{"image_size": 64, "translate": 0.06, "loss": "softmax", "encoder_depths": [2, 5, 5], "encoder_expansion": 4, "text_encoder_mlp_ratio": 4, "text_encoder_qk_norm": true, "text_encoder_positions": "learned", "residual_init": "scaled_by_depth", "warmup_steps": 190}
Rows from block 3 of the image encoder of a small contrastive image-text model, named by matrix and row number. Rows with one number belong to one channel. Each number is 500 + 50 x the weight over its row's rms, rounded and kept within 0 to 999. All counts start at 0. Numbers have three digits each.
After each channel's rows are labels from the 100 images, of 14976, where the channel reaches its highest value: "patch colour" is the nearest of a few named colours to the mean colour under the peak. Only what is clearly more common there than usual is listed. The data: rendered scenes of coloured solids on a plain floor.
# convs0: expand pointwise conv (encoder.blocks.3.convs.0.weight, 192x48x1x1), inputs 0-47
# convs1: depthwise 3x3 conv (encoder.blocks.3.convs.1.weight, 192x1x3x3), a 3x3 kernel
# convs2: project pointwise conv (encoder.blocks.3.convs.2.weight, 48x192x1x1, transposed), outputs 0-47

convs0.161:515460489471520458528558517485499523406412400455481393393485520604476502534522473530443558524538522481514508439551432546459488508416510471520598
convs1.161:461505473480438451405441465
convs2.161:407516510467493561455393494547492484501497416447557489478502504453647494523387479437513506485410567524413433511484475482495570527516517465500476
patch colour: brown

convs0.80:467443468507467513550385497441549453403465530403503475449493529525569440532490512490473575590520494442538478564518418500485553546412430453459538
convs1.80:477536428487526380511509504
convs2.80:382515516474472589537481471573535491399519568444530514492562541573496480536532519481529627471523567510532587483554476491493559513434492429451456
patch colour: blue

convs0.154:498494575472446470462531509538567454562524547549398534542540600449445498584491436537461498533482479442535506537465628500429445477486432534488429
convs1.154:506490466527634536499530479
convs2.154:443521502465564443540450525591378509493472495486555523464536596446570599481511440482428478430494500553513459429541471449531521551479443443551452
patch colour: green

convs0.180:429544511511455512490392494590564467596537499492477570487537543435545452569448454560462512630458473495496472500453463498456550509561448493465419
convs1.180:431463481419444486472448449
convs2.180:467449476546531569417371545509509500503550572443511480561483489401490445551456484572439449592434459440520483519516482483447582518448487462545535
patch colour: black

convs0.96:451582506414424527471512539498578480577518506453435492452461447471444501554421488568559546602502493530460495500436508531493450501634514514462433
convs1.96:454432429473562508429503467
convs2.96:578559477455463489497533583460553532566591541446419497487480519497467499504425492542467536646539472519525521506466536530492441521588472576520399
patch colour: purple

convs0.77:501562562477477431587476400562552448520529494492486574412536524444474501484465489619510457524523437521523540454425495496485418501530462519376481
convs1.77:541614530495557554483522505
convs2.77:407574461519501422466442521557529504560521459533493514405512463501491515453510494559516436452485442564638559510448392436522496522456527444473452
patch colour: pink; white

convs0.182:542523546485518493455514459512511576584550568519434576498452548375466514507475478530505429552487415435472443539519537541386498547538511534429426
convs1.182:517471498522507530641513502
convs2.182:482475461508548507469452500518531476409489488408586430477557514508532465548454547482457583499458504451570495509566468452458610540419441372502501
patch colour: white

convs0.86:522487476495441466427442478421527444514546518453557535500620501475531514494468534561450490486569441484549447567418473450502556569454389585552499
convs1.86:426428459478525436513549453
convs2.86:501452424478466555449442513467552459554619557479494550475519505447550506516469491496521493581558391495575437573482446441463551587505436511466437
patch colour: pink

convs0.81:374522473557516669471424500589508461473495531565517540506492508495485372515553487485547527499432560514483574469485526493510522427484508466487490
convs1.81:486530508525528481436388447
convs2.81:447501537545522573552471464478518540415450506438529457508493529559517417602504555476458575566415579493447515502567510556469575449453538408467513
patch colour: brown

convs0.189:447500503495502511505568436535453469457435430576586557463623491511524448499538556502495541374484543523497541432416541518504467424448498516542569
convs1.189:469489445455493491502616554
convs2.189:537538462549510406467511554521475462526440461567554481504564520496444460456568534527451483416508521459588558471443526493520449420460441530596618
patch colour: red

convs0.37:563516500535495488480518488460555498462571562435413472554467520491362589553460524503559491539507388421534491611532527498470485561463478527492549
convs1.37:527541601499476514517419548
convs2.37:511581463578450465517543473552510510542525441536459548505404500523401482456507534473554467483506419488568664437498509560593458511517502511486516
patch colour: brown

convs0.30:405592539475495514520494454551482483478427429519508549413477462474530448521469529539519507471392597516429529468465446575491507409526550421424502
convs1.30:491407482547480576494446452
convs2.30:522378537538456597552530454473429503414442512497496471573508489538586543576509526403502537504441559502401482526515535564489484426531554497488486
patch colour: brown

convs0.160:510531433505491498411508577519529518467515551462528465470575493497485370521502462589432570506531488492542562428493473532432562559476430543619536
convs1.160:503486438497442454469425420
convs2.160:450463581526546505615491420528457503432414437546505474517448496575520538488561497428518463429466561522400492482532514514549477442446567443433523
patch colour: white

convs0.26:518459498483510457541558505493505538395452366461472400406479501603468512558508478534455538527531469474516535448569418543451494538437519476507577
convs1.26:459518466457431415448451483
convs2.26:385539530486492569500404433564472487486515415434565518480519493469628518536418498438481539483405545534427444493502510492504563521493488456455455
patch colour: brown

convs0.173:480523487527457512467539565533548495492487452465461449507521486533392505578453476611505552535482503534506660397478496508460463476571515578578494
convs1.173:504445498440527514428519403
convs2.173:523515497498481499471560585499548496519515530501400407498460519544395538550516430615478509535545512551483585413482518479496418421532492548576449
patch colour: purple

convs0.22:490519499450376545481532503406590459485486501372467463512504455476481522566415531548501566580512500438507464581454505521460497520564447582481482
convs1.22:477487563436529557536565565
convs2.22:435466460529427483442480506518576393469529482391512454536428418483459544499367535552567484471480482476538559454483527533573515465499579472529498
patch colour: purple

convs0.124:522451547428456411609591430485504433484454533559517523473552481515534585510535515495548491474537451529541426578463531431557429490466501544414462
convs1.124:502549517564596488532559544
convs2.124:452531576525549471566465477535441415483413466531525509513464542475524503507522542494405442424426587488456515498537539548528521350449456445489539
patch colour: blue

convs0.58:497505476513560477569524501506505587382452476466471440450401466558469474487513487457508514548521503517456533435595438570503473506505616396451557
convs1.58:510533412490500427516574451
convs2.58:424510462470475520553465538578478448384437467448552441438574475541537511506501475501464530438482534579477585335463487472525462477518521517504512
patch colour: orange

convs0.184:515525563533449521454495532497618459493564572495381465572473532473386505525476450527513507554483468403531511586508572541464466485497414532536525
convs1.184:538591546547532555508565492
convs2.184:465528528558558456508511495596465504479503441476534488506487490458468570470489526496517454341435529539492573390603501582578513540497553482541518
patch colour: purple

convs0.143:516448461572507545450390501402496493535614506501483509591434536430484488463497451451547417533499462438525466612515500446512531556442467495524543
convs1.143:458515578459502563459505584
convs2.143:434528549521532408492429492540504498518391477521495487466386471478406530489493493610503362512447466502492529482496409512530482433445535464526506
patch colour: brown

convs0.6:509546455532535483473538513518518503448507500501529473439533524511445380472534467544488512466515486456577610428504503564458509534392453497575657
convs1.6:521544534554477500420425440
convs2.6:478493587517557488567473418543452542477456408475502483514490581531559526567428557438470518485402543441411456510576528560464545497464496420464532
patch colour: brown

convs0.188:476496653502532461550542393543509510490525479546416569469473621475461504563516479527486496506486453433492509500565512565422495477433484448418502
convs1.188:578498400576516490507492513
convs2.188:474503445506533515483431574488445533410414521412579396450482439491522478504465541491482503470474560505427527426506389519496563497479557436557563
patch colour: white

convs0.176:478511564523419548504590435440610416438527509476433446562499499505417511542477534511561532513481472430547542572470578535489434450520441562479527
convs1.176:494547568539573563482565513
convs2.176:443575533552488468504493456584539507493497418440488451487450445532417545505438596530540473434443497503461601420539488587562508499486580467531556
patch colour: purple

convs0.46:480585526533462512392476541520596437526590594491431501571521525416419501512476443584482505544471489465554523551472559524451487509534419514546493
convs1.46:570570510557538537556551529
convs2.46:489536543536599458560472522616426560431483500476526501459497547438497536457518466445538457408430505520469504395611503564543536541463503445498494
patch colour: green

convs0.25:483511550520402548494582450440605431443525515474438455586471516517393527536467524516555513519489472419553538580476560546501445463518445555486545
convs1.25:500559560536572569485562506
convs2.25:459561530556496459515500454567539494490496434439474459498443443529407527496439620518556481425442488498467603437544487592562507494502588469522556
patch colour: purple

convs0.0:448545536455415522415495495555545454543542473462474535461592479470538485627403498591468569541426542505502544476461502466441524512561460527534435
convs1.0:430489508435557479417517450
convs2.0:537535486465466460449501540476496497522525518464523534502594464402519489552388492530471527570461477513517462509452625441462488560590449616567462
patch colour: green

convs0.64:472488477453480556519383498515530490526563580438505532460458494465592521529428503467537514560488476495486390585520445453531606586458486459454433
convs1.64:442461538402488507438451491
convs2.64:485490470489548528412408526526426525570535513498586586496449483392601495449425517524497406562470495475502463507487418527486587516521544463540492
patch colour: brown

convs0.7:509467489536496423534517470475551508463472429495467480450490596574450481494550438492481510528575429430622494521573481522457468574384455450496577
convs1.7:542550465604506436516500456
convs2.7:434546508521474514505478478560498354560459485524509538518474515440508504469489614526516452405403559472491516478557562592537501382502459482508509
patch colour: blue

convs0.49:544477458489479516466499631485542498555527652513440451536451445525460492479504428492503474576557474574481524475457512439541448490538545583535411
convs1.49:409544514533440436548468495
convs2.49:498467509489559481460445553506548558609484536578422459463348496498455471510531398538551392542471457515463437472527493477506518513481561449509478
patch colour: cyan; green

convs0.135:526510525611494435569483418485518523472540530467502561590555632487510562523510502468513517546495389425535484535584534535458546553496437491452536
convs1.135:546562556501413507502424508
convs2.135:564556495521461429486557496452488477529562492531465507493438475447391474392493520505503441514488448534569568466412561477607391455527498553472515
patch colour: white

convs0.4:490401479442444512537572523477552471472456435490446444434495476649474543548526460502491544543601476583516502472517500434478422491519530549507419
convs1.4:496432437440549555518478436
convs2.4:591395463495572455521542566472480590486502562564462451497417522573460469501602397541479456561571462543490515468556463494493491484477558505492459
patch colour: cyan

convs0.104:464519530469421532581582501485641436437486481446435468465515521575445559536537484492518605556604507506473475511545502532471422492468503475444476
convs1.104:540460455518512561526401449
convs2.104:536477512456444483492502586411608434497443591494407405479445489538450536476543512469545550530603535477504454548487580509542442506481462561506508
patch colour: brown

convs0.109:493496457493563475503439496564423539577530468586588599476497483482610482396515518435507433421471513551486419488509470451570559522507537474503478
convs1.109:420464439478508459436454448
convs2.109:486473474481561537534441504546404531529551536548585609464473476483618492406553483428519444428497496564482454447498439461546546556480550462484470
patch colour: pink; green

convs0.144:525463529550546411513473458509504526515503598630473545537444543495428524481561433505561390500450411432549473554520578467492483523432502515474510
convs1.144:571531575532429469546465519
convs2.144:562616404477455485473533596477496514545557540465513521477475447468465461392483497491519517560545476571525536445431507460616444528575515558509474
patch colour: pink

convs0.97:500532460633521542516442535514501520439568446453467468523486537561405498479523457480543503519512441458525652478551408515496506559459498461543583
convs1.97:423450514495481552572540563
convs2.97:534503511585548390472459473517540506530444444508483496501430514513444454489525446584480414477459465413564518449569453623521517481442486460530591
patch colour: cyan

convs0.10:529437490481507398543550481486507537490534419494481492378463567565490523494537442497517473499598401476538469498595425486481508624441521479477511
convs1.10:538548523600535512555561512
convs2.10:408533525569473544508453443532501346495464461498504507541486543447522529516513519532487459432425529447510517511569521574508500362478406454469538
patch colour: cyan

convs0.141:449548551518409473529530500450649445424457508458444449515487500525393485583468497595478539564477500452508553517486527585476451445483462501483528
convs1.141:462460490418488490449416448
convs2.141:500556486533434474460543514484620466460492438415423373526532476521437490587417484594497577564488473466532547498505505532469478478540458530544535
patch colour: black

convs0.146:495528540489443485456477514549613450570538634570441539535560543436465516516482410561507468505490476483540501521457588465468434479512417555498435
convs1.146:532505507540606566528541542
convs2.146:465552532510551462514452522628379521453475481462534506461544587438572550500491435475451494412437549551484502404557520509501540544466445466539473
patch colour: green

convs0.13:473490498679490608524439456464501471483565518482496559627485526537492459475584504427559509478493487459524550587535493502542519491456489472483545
convs1.13:478549569549552504561575479
convs2.13:514503482545433505432481504516546468547485403473551530451494515407588478537488487570453493527488508377551464557442397575470562479457470450541573
patch colour: yellow; brown

convs0.91:485494528437365544479558495409579436505493495385465483499509475481482547578420512555507588566526508480513466552457519510458489505563445588472468
convs1.91:486568583459514562526538555
convs2.91:411442478505423496444486472531588414472522482417514453534454400491452544516367541565561500425482455474556549463509525533552528502483560473522501
patch colour: purple